Weights of a small spectrogram FSQ autoencoder.
Model: 1.38M parameters, encoder widths [16, 24, 48], decoder norm batchnorm.
Training: adamw at rate 0.0049, batches of 48.
Data: trained on chords played on synthesised instruments, 52083 training examples.
Rows from block 4 of the encoder, named by matrix and row number. Rows with one number belong to one channel. Each number is 128 + 32 x the weight over the matrix's rms, rounded and kept within 0 to 255. All counts start at 0.
# convs0: expand pointwise conv (encoder.blocks.4.convs.0.weight, 64x16x1x1), inputs 0-15
# convs1: depthwise 3x3 conv, stride 2 (encoder.blocks.4.convs.1.weight, 64x1x3x3), a 3x3 kernel
# convs2: project pointwise conv (encoder.blocks.4.convs.2.weight, 24x64x1x1, transposed), outputs 0-23
convs0.0 [128 172 128 128  76 128 128 128 128 128 128 128 128 128 128 128]
convs1.0 [120 136 131 103 152 167 117 174 189]
convs2.0 [159 128  76 183  78  69 128 128  80  93 172 128 128 128 177 128 185  79 128 128 128 128 128  79]
convs0.1 [128 128 128 128 128 128 128 128 128 215 128 128 128 128 128 116]
convs1.1 [112  98 101 113  79 101 128 113 137]
convs2.1 [166 128 128 128 128 128  74 128 128 128 128 166 128 128 128 128 128 128 128  86 178 128  47 128]
convs0.2 [ 71 128 104 128 128 128 128 128  64 128 128 190 128 128 128  59]
convs1.2 [117 118 119  76   0   0 142 130 132]
convs2.2 [128 128 128  56 128 128  45 128  84  77 128 193 166 165 128 179 128 128 128 128 165 128  44  83]
convs0.3 [162 128 128 128 128 128 128 128 128 128 128 128  84 128 128 128]
convs1.3 [122 118 138 104 115 177  93 100 127]
convs2.3 [128 128 128 128 128 128 128 128 128 128 128 128 128 128 179 128 128 128 128 128 128 128 128 128]
convs0.4 [128  47 128 128 145 204 209 128 128 141 200 128 187  83 128 128]
convs1.4 [ 86  89  87 169 171 188 141 139 146]
convs2.4 [128 128 158 128 156 128 128  61 128 151 128 128 128  73  73 128 128  57 221 128 200 128 171 165]
convs0.5 [128 128 128 128 128 128 190 128 128 128 128 128 128 128 207 128]
convs1.5 [114 149 122  85 140 123  77 144  98]
convs2.5 [128 128 128 128 128 170 128 128 128 128 128 128 128 128 176 128 128 128 128  77 186 128  84  73]
convs0.6 [128 128 166 128 158  97 173 128 128 170 172 128 128 128 128  75]
convs1.6 [140 134 123 167 164 151 140 134 124]
convs2.6 [128 128 180 184 128 128 128 128 128 168 163  89 128 128 128  86 128 128 128 128 128 128 128 128]
convs0.7 [128 128 128 128 170 128 161 128 128 128 201 171 128 128 184 128]
convs1.7 [125 123 113 196 180 153 145 144 122]
convs2.7 [ 79 128 172 203 168  88 128 128 128 206 183  82  93  98 128  80 128 128 128 128 128 128 176 173]
convs0.8 [128 128 128 128 128 128 128 128 128 128 211 128 128 128 128  59]
convs1.8 [ 98 107 106 170 192 214  97 129 126]
convs2.8 [128 160 128 128 128 128 188 128 183 128 146 128 128 128 128  83 128 128 128  28 128 128 192 193]
convs0.9 [128 128 128 128 181  57 173 128 128 128 128 128 128 128 171 128]
convs1.9 [116 136 120  81 131 100  75 149 113]
convs2.9 [128 187 128 128 128 177 128 128 128 128 190 173 128 128 128 128 128 128 128  59 128 128  91 128]
convs0.10 [128 156 128 128 128 128 128 128 128  53 128  96 128 128 128 128]
convs1.10 [148 146 104  75 135 130  60 157 154]
convs2.10 [128  59 128 216 128  75 128 128 128 128 128  93 128 128 128 128 225  56 128 167 128 128 128 128]
convs0.11 [128 128 128 128 128 128 128 128 128 128  70 128 190 128 100 176]
convs1.11 [123 118 122 108 112 106 115  87  86]
convs2.11 [128 128 162 128 167 128 147 128 128 128 128  95  57  94 128 128 128 128 164 128 128 128 128 167]
convs0.12 [161 203 128 128 128 128  88 128 128 128  79 128 128 128 128 183]
convs1.12 [127 128 122 144 133 115 230 190 137]
convs2.12 [158 128  86 128  86 171 128 176 128  92 128 128 158 128 128 128  84 128 128  93  68 207 128  87]
convs0.13 [ 80 128 167 128 128 128 198 128 128 128 128 128 128 102 199 128]
convs1.13 [128  96  84 141 102  77 167 122 115]
convs2.13 [128 128 128 199 128 128 128 128 128 128 128 128 128 128 128 128 128 128 128 128 128  31 128 128]
convs0.14 [174 174 128 128 128 128 128 128 128 128 128 128 128 128 128 174]
convs1.14 [123 130 130 161 163 160 153 165 160]
convs2.14 [163 128  91 128  81 128 128 128  96  99 128 128 170 128 128 128 128 128  98 128 128 128 128  91]
convs0.15 [182 206 128 128 128 128  68 128 165 128 128  66 128 128 128 128]
convs1.15 [158 148 135 174 176 168 150 161 155]
convs2.15 [183 128  66 128  60 110  89 128  53  66 128 128 187 179 128 128 128 128  90 183  82 169 128  36]
convs0.16 [110 128 207 128 128 128 150 128 128 179 158 128 186 128 128  99]
convs1.16 [159 177 155 164 177 159 127 134 123]
convs2.16 [ 82 128 128 128 128 128 180 128 128 128 209 128 128 128 128  87 128 128 128 128 128 128 128 192]
convs0.17 [255 205 128 128 128 197  93 202 128 128 128 128 155 128 128 213]
convs1.17 [125 129 131 103 117 126 169 212 216]
convs2.17 [128 128  97 198  77 128 128 128 128  82 165 128 166 172  76 128 128 128 128 128  42 169 128  84]
convs0.18 [ 68  74 128 128 128 118 128  50  70 128 128 128 128 128 128 109]
convs1.18 [120 118 126 135 120 123  84  65  68]
convs2.18 [128 184 128 188  95 128 128 128 128 128 201 162 178 128 128 128 128  81 128 128 128 175 128 128]
convs0.19 [128 150 128 128 128 128 128 199 128  45 128 128 128 128 160 190]
convs1.19 [147 123 112 182 111  37 156 117  98]
convs2.19 [128 128 128  84 128 255 128 128 210 128 128 128  92 128 128 128  91 128 161  65 128 180 128 128]
convs0.20 [ 63 128 128 128 128 128 128 128 100  63 128 128 128 128 128 128]
convs1.20 [ 97 128 119 110 144 127  93 128 129]
convs2.20 [128 128 128 128 128 128 128 171 128 128  50 128 128 128 128 128 128 128 128 186 105 200 128 128]
convs0.21 [128 128 128 128 128 128 128 128 128 121 128 128 128 128 128 177]
convs1.21 [125 113 122 159 129 110 135 108 105]
convs2.21 [128 128 128  93 128 181 128 128 128 128 128 128  89 128 128 128 128 128 128 128 128 128 128 128]
convs0.22 [128 128 156 128 128  68 128 128 128 128 128 192 128 128 128 128]
convs1.22 [149 150 138 161 154 132 142 138 122]
convs2.22 [128 128 196 128 182 128 128 128 128 155 196 128 128 128 128 128 128 128 128 128 128 128 128 128]
convs0.23 [ 99  85 128 128 128 128 173 128 128 128 184 178 128 128 128 128]
convs1.23 [117 101 105 109  98  96 127 118 123]
convs2.23 [161 128 128 128  95 128  54 128 128 128 128 175 128 128 128 163 128 128 128 128 128 128  63 103]
convs0.24 [128 156 128 128  69 128  96 128 128 128 128  56 128 105 128 128]
convs1.24 [129 147 139  82 140 170 101 155 164]
convs2.24 [128 128 128 162 128  42 128 128  92 128 128 128 128 128 128 128 200 128 128 128 128 128 128 128]
convs0.25 [176 128 128 128 128 128  50 219 176 128 128 128 153 203  40 212]
convs1.25 [110 127 130 136 149 140  72 103  16]
convs2.25 [128  19 128  19 221 128 128  79 128 201 128 128  72 128 128 128 128 149 128 128 210  34 128 128]
convs0.26 [128 128 128 128 128 128 128 128  85 128 128 128 128 128 128 255]
convs1.26 [ 91 147 112 129 184 186  66 142 151]
convs2.26 [128  45 128 128 128 103  72 128  70  87 128 128 128 128 128 128 128 128 128 179 176 128 128 128]
convs0.27 [128  86 255 128  81 128 182 128  73 128 128 128 151 128  66 187]
convs1.27 [179 142 127  90  96  72 163 136 128]
convs2.27 [128 128 128 128 174 128 128 128 128 128 128 128 128 128 255 128 128 208 128  82 128 128 128 128]
convs0.28 [128 128 209  79 128 128 151  81 194 128 189 128 128 128 221  81]
convs1.28 [135 141 159 147 167 199  83 124 150]
convs2.28 [128 128 128 128 128 128 128 128 183 128 128  82 128 128 128 128 128 128 128  37 128 128 128 177]
convs0.29 [128 128 171 128 133 128 204 128 204 128 183 216 128 128 159 100]
convs1.29 [121 126 129 150 167 206 125 141 151]
convs2.29 [ 73 128 128 128 128 128 128  97 196 175 128  83 128  95 128 128 128 128 128  65 128  98 186 200]
convs0.30 [128 128 128 128 128 128 128 128 128  27 128 128 128 128 154 128]
convs1.30 [141 144 112 174 146  68 170 142  81]
convs2.30 [128 128 128 128  93 247 128 184 128 128 150 128 128 128  78 128   9 188 128 128 128 128 128 128]
convs0.31 [128 128 128  62 119 128 128 128 128 128 128 128 128 128 128 160]
convs1.31 [136 129 136 124 117 106 113 106  90]
convs2.31 [128 128 128 128 128 128 128 128 128 128 128 128  92  93 128 128 128 128 184 128 180 128 128 128]
convs0.32 [128 160  44 128 128 128  75 184 128 128 128 128 128 128 128 128]
convs1.32 [ 86  64  89 100  88 129 141 122 136]
convs2.32 [128 255 128 128 128 128 182 128 210 128 255 128 128 128 128 128 128 128 128 128 128 184 128 128]
convs0.33 [197 190  93 128 128 128  85 177 161 128 128 128 102 128 128 128]
convs1.33 [151 150 146 164 167 159 121 133 135]
convs2.33 [128  74 128 103 128 128 100 128  59 128 128 128 128 128  71 128 128 128 128 185 128 128 128  92]
convs0.34 [128 128 128 128 128 128 159 128 128 128 231 128 128 128 204 128]
convs1.34 [140 130 128 147 140 138 192 226 178]
convs2.34 [ 84 128 166  86 183 128 194  49 128 180 128  60  78  80 128  78 128 128 128 128 128  40 177 189]
convs0.35 [179 189 128 128 128 128 128 128 128 128 128 128 128 128 128 179]
convs1.35 [123 127 123 167 168 159 146 158 147]
convs2.35 [128 128  85 128  81 128 128 128  81 128 128 128 128 161 128 128 128 128  90 128 128 128 128  90]
convs0.36 [101 117 128 128 176 128 173 128 128 128 128 128 128 128 128  91]
convs1.36 [116 109 111 104  93 100 127 114 120]
convs2.36 [128 128 128 128  84 128  88 128 128  93 128 128 128 128 128 179 128 128 128 128 128 128  81  99]
convs0.37 [128 128 128 189 128 128 128  35 128 128 128  92 128 128 152  65]
convs1.37 [115  94  79  93  67  77 142 136 152]
convs2.37 [128 128 128  89 128 128 128  82 128 128 128 128 128  82  98 128 128 213 128 128 174  36 128 128]
convs0.38 [ 67 128 128 128 128 128 128 128  79 128 128 179 128 128 128 128]
convs1.38 [115 108 113  74  46  46 136 128 135]
convs2.38 [162 128 128 128 103 128  65 128 107  86 128 174 190 128  64 128 128 128 128 198 128 128  63  93]
convs0.39 [103 128 128 128 128 128 128 128  96 128 160 186 128 128 128 128]
convs1.39 [119 115 113 108  79 100 133 120 119]
convs2.39 [128 128 128 128 128 128  98 128 128 128 128 128 128 158 128 128 128 128 128 128 128 128  91  97]
convs0.40 [ 93  48 128 128 128 128 169 128  74 128 128 185 128 128 128  74]
convs1.40 [115 107 116  79  28  52 135 114 117]
convs2.40 [154 128  93 128 105 128  78 128 128  93 128 178 168 179 128 173 128 128 128 128 128 128  65  90]
convs0.41 [255 128 128 104 128 128 115 207 210 128 128  66 128 128 128 128]
convs1.41 [ 97 107 116 154 183 211 114 130 128]
convs2.41 [128 128 128  73 128  93 128 151 128 128 128 128 128 223 128 128 128 175  67 205 128 128 128  76]
convs0.42 [210 128 128 128 128 128  59 128 100 128 128 128 128 128  91 197]
convs1.42 [130 134 136  94  88  98 115  81  83]
convs2.42 [ 96 128 128 128 191 128 128 128 128 128 128  76  32  62 128 128 128  73 128  53 128 128 128 190]
convs0.43 [128 128 193 128 128 128 184 128 128 128 165 207 128 128 207 128]
convs1.43 [136 131 145 120 123 146 146 151 183]
convs2.43 [ 99 128 128  24 176 128 159  71 174 180 128 128 128 128 128  82  78 128 128 128 128  37 167 169]
convs0.44 [128 128 128 100 160 128 128 170 128 192 128 128 128  16 128 128]
convs1.44 [146 124 127  96  67  87 119 126 149]
convs2.44 [128 128 128  73 128 128  91  48 165  87 128 128 128 128 128 191 128 128 147  35 229   2 106  92]
convs0.45 [128 128 178 128 128 128 176 128 128 128 128 128 128  61 128 128]
convs1.45 [155 207 155 107 129 103 142 166 133]
convs2.45 [128 128 128 128 128 128 128 128 128 128 173 128 128 128 128 128 128 178 128 128 128 128 128 128]
convs0.46 [128 128 128 128 170 128 185 170 170 128 189 189 128 128 128 128]
convs1.46 [113 111 111 178 198 196 144 173 155]
convs2.46 [ 77 128 128 128 128 128 193 128 128 174 166 128 128  87 128  97 128 128 128 128 128 128 198 182]
convs0.47 [162 128 109 128 128 128  96 128 128 128 170 128   0 128 214 128]
convs1.47 [ 95 112 128 156 169 174 100 118 133]
convs2.47 [128 128 128 128 128 128 128 128 128 162 128 128 128 128 170 128 128 255 128 128  50 128 128 128]
convs0.48 [128 128 128 128 200 128 128 128 128 165 172 164 128 128 128 128]
convs1.48 [125 120 116 169 157 152 150 147 141]
convs2.48 [128  74 169 128 177  82 171 128 128 187 128  88 128  95 128  85 128 128 128 128 128 128 188 169]
convs0.49 [ 89 102 128 128 128 128 128 128 100 128 128 208 128 128 128 128]
convs1.49 [117 109 113  75  95  95 130 118 118]
convs2.49 [162 128 128 128 128 128 128 128 128  87 128 163 128 128  82 165 128 128 128 128 128 128  70 128]
convs0.50 [198 190  93  45 128 128 111 209 128 179 128 128  48 128 186  74]
convs1.50 [176 152 148 121 109  91 137 125 130]
convs2.50 [128 128 128 128 128 128 128 128  86 128  74 128 128 128  31 128 128  15 128 128 128 128 128 128]
convs0.51 [ 60 128 128 128 128  87 128 128 106 128 128 128 128 150  82 128]
convs1.51 [125 136 153 102 104 128  88  83 102]
convs2.51 [128 128 128 128 128 128 128 182 128 128 128 128 162 128 128 128 128 128 128 128 128 128 128 128]
convs0.52 [128 128 194 202 128 128 128 128 128 128 128  79 128  23 128 128]
convs1.52 [117 152 112 138 212 107 124 203  91]
convs2.52 [128 128 128 165 128 128 128  66 128  54  82 128 128 128 128 128 128  17 128 128 128 128 128 128]
convs0.53 [179 128 128 128 128 128 128 187 158 128 128 128 128 128 128 223]
convs1.53 [129 128 136 102 111 115 194 176 148]
convs2.53 [128 128 128 174 128 128 128 128 128 128 150 128 128 128 128 128 128 128 128  81  92 186 128 128]
convs0.54 [ 61  67 172 128 128 106  84 128 128 207 128 128 128 128 128  71]
convs1.54 [108 139 139  85 151 173  80 147 171]
convs2.54 [128 128 128  65 128 229 128 128 159 128 128 128 128 128 128 128  70 175 128  50 128  98 128 128]
convs0.55 [128 157 172 128  99 128 128 128 128 128 128 128 128 128 128 128]
convs1.55 [108 124 117 134 163 160 110 168 178]
convs2.55 [169 128 128 128 128 128 128 128  88  97 128 128 128 128 183 128 151  70 128 128 128 128 128  80]
convs0.56 [ 90  85 128 128 128 108 165 128 104 128 185 169 128 128 128  89]
convs1.56 [104  99 107 104  88  98 125 112 113]
convs2.56 [128 128 128 128  84 128  88 128 106  87 128 189 159 128 128 165 128 128 128 128 128 128  75 128]
convs0.57 [101  75 128 128 193 128 174 128 128 128 162 171 128  93 128 128]
convs1.57 [119 108 109 111  93  85 126 115 115]
convs2.57 [128 128 128 128 128 128  78 128 128  89 128 170 128 163 128 183 128 128 128 128 128 128  59  92]
convs0.58 [199 176 128 128 128 128 128 128 128 128 128 128 128 128 128 139]
convs1.58 [130 132 138 113 112 122 107  75  88]
convs2.58 [128 128 189 128 189 128 128  70 128 128 128 128  54 128 128 128 128 128 128 128 219 128 128 128]
convs0.59 [ 96 128 178 128 174  78 128 117 128 164 188 128 128  74 128  93]
convs1.59 [146 134 123 156 146 140 155 142 131]
convs2.59 [ 85 128 181 204 128 128 128  80 128 180 128  85 128 128  63  82 128 128 192 128 128  37 128 181]
convs0.60 [167 255 128 128 128 128 128 128 128 128 128 128 128 128 128 188]
convs1.60 [126 130 122 206 194 165 145 149 135]
convs2.60 [196 128  80  65  51 128 101 128  64  87 128 193 168 185 128 128 128 164  64 128 128 128 128  62]
convs0.61 [128 128 207 128 128 128 128  77 106 128 128 128 165 128  65 128]
convs1.61 [ 77 130 122 117 148 173  77 120 118]
convs2.61 [128 128 128 128 128 128 128 128 128 128 128 128 128 128  23 128 128  45 128 128 128 128 128 128]
convs0.62 [151 128  71 128 128 128  37 255 128 128 128 128 128 128 128 128]
convs1.62 [110 122 121  96  84 106 129 120 123]
convs2.62 [128 195 128 128 128 128 191 128 224 128 128 128 128  65 128 128 128 128 128 128 128 128 128 128]
convs0.63 [128  34 128 128 165 200 128 128 128 185 128 128 128 102  59 128]
convs1.63 [ 36  78  71 127 153 153 116 137 128]
convs2.63 [128 128 128 173 128 128 128  65 212 128 128 128  22  38 128 128 128  64 240   0 181 128 128 128]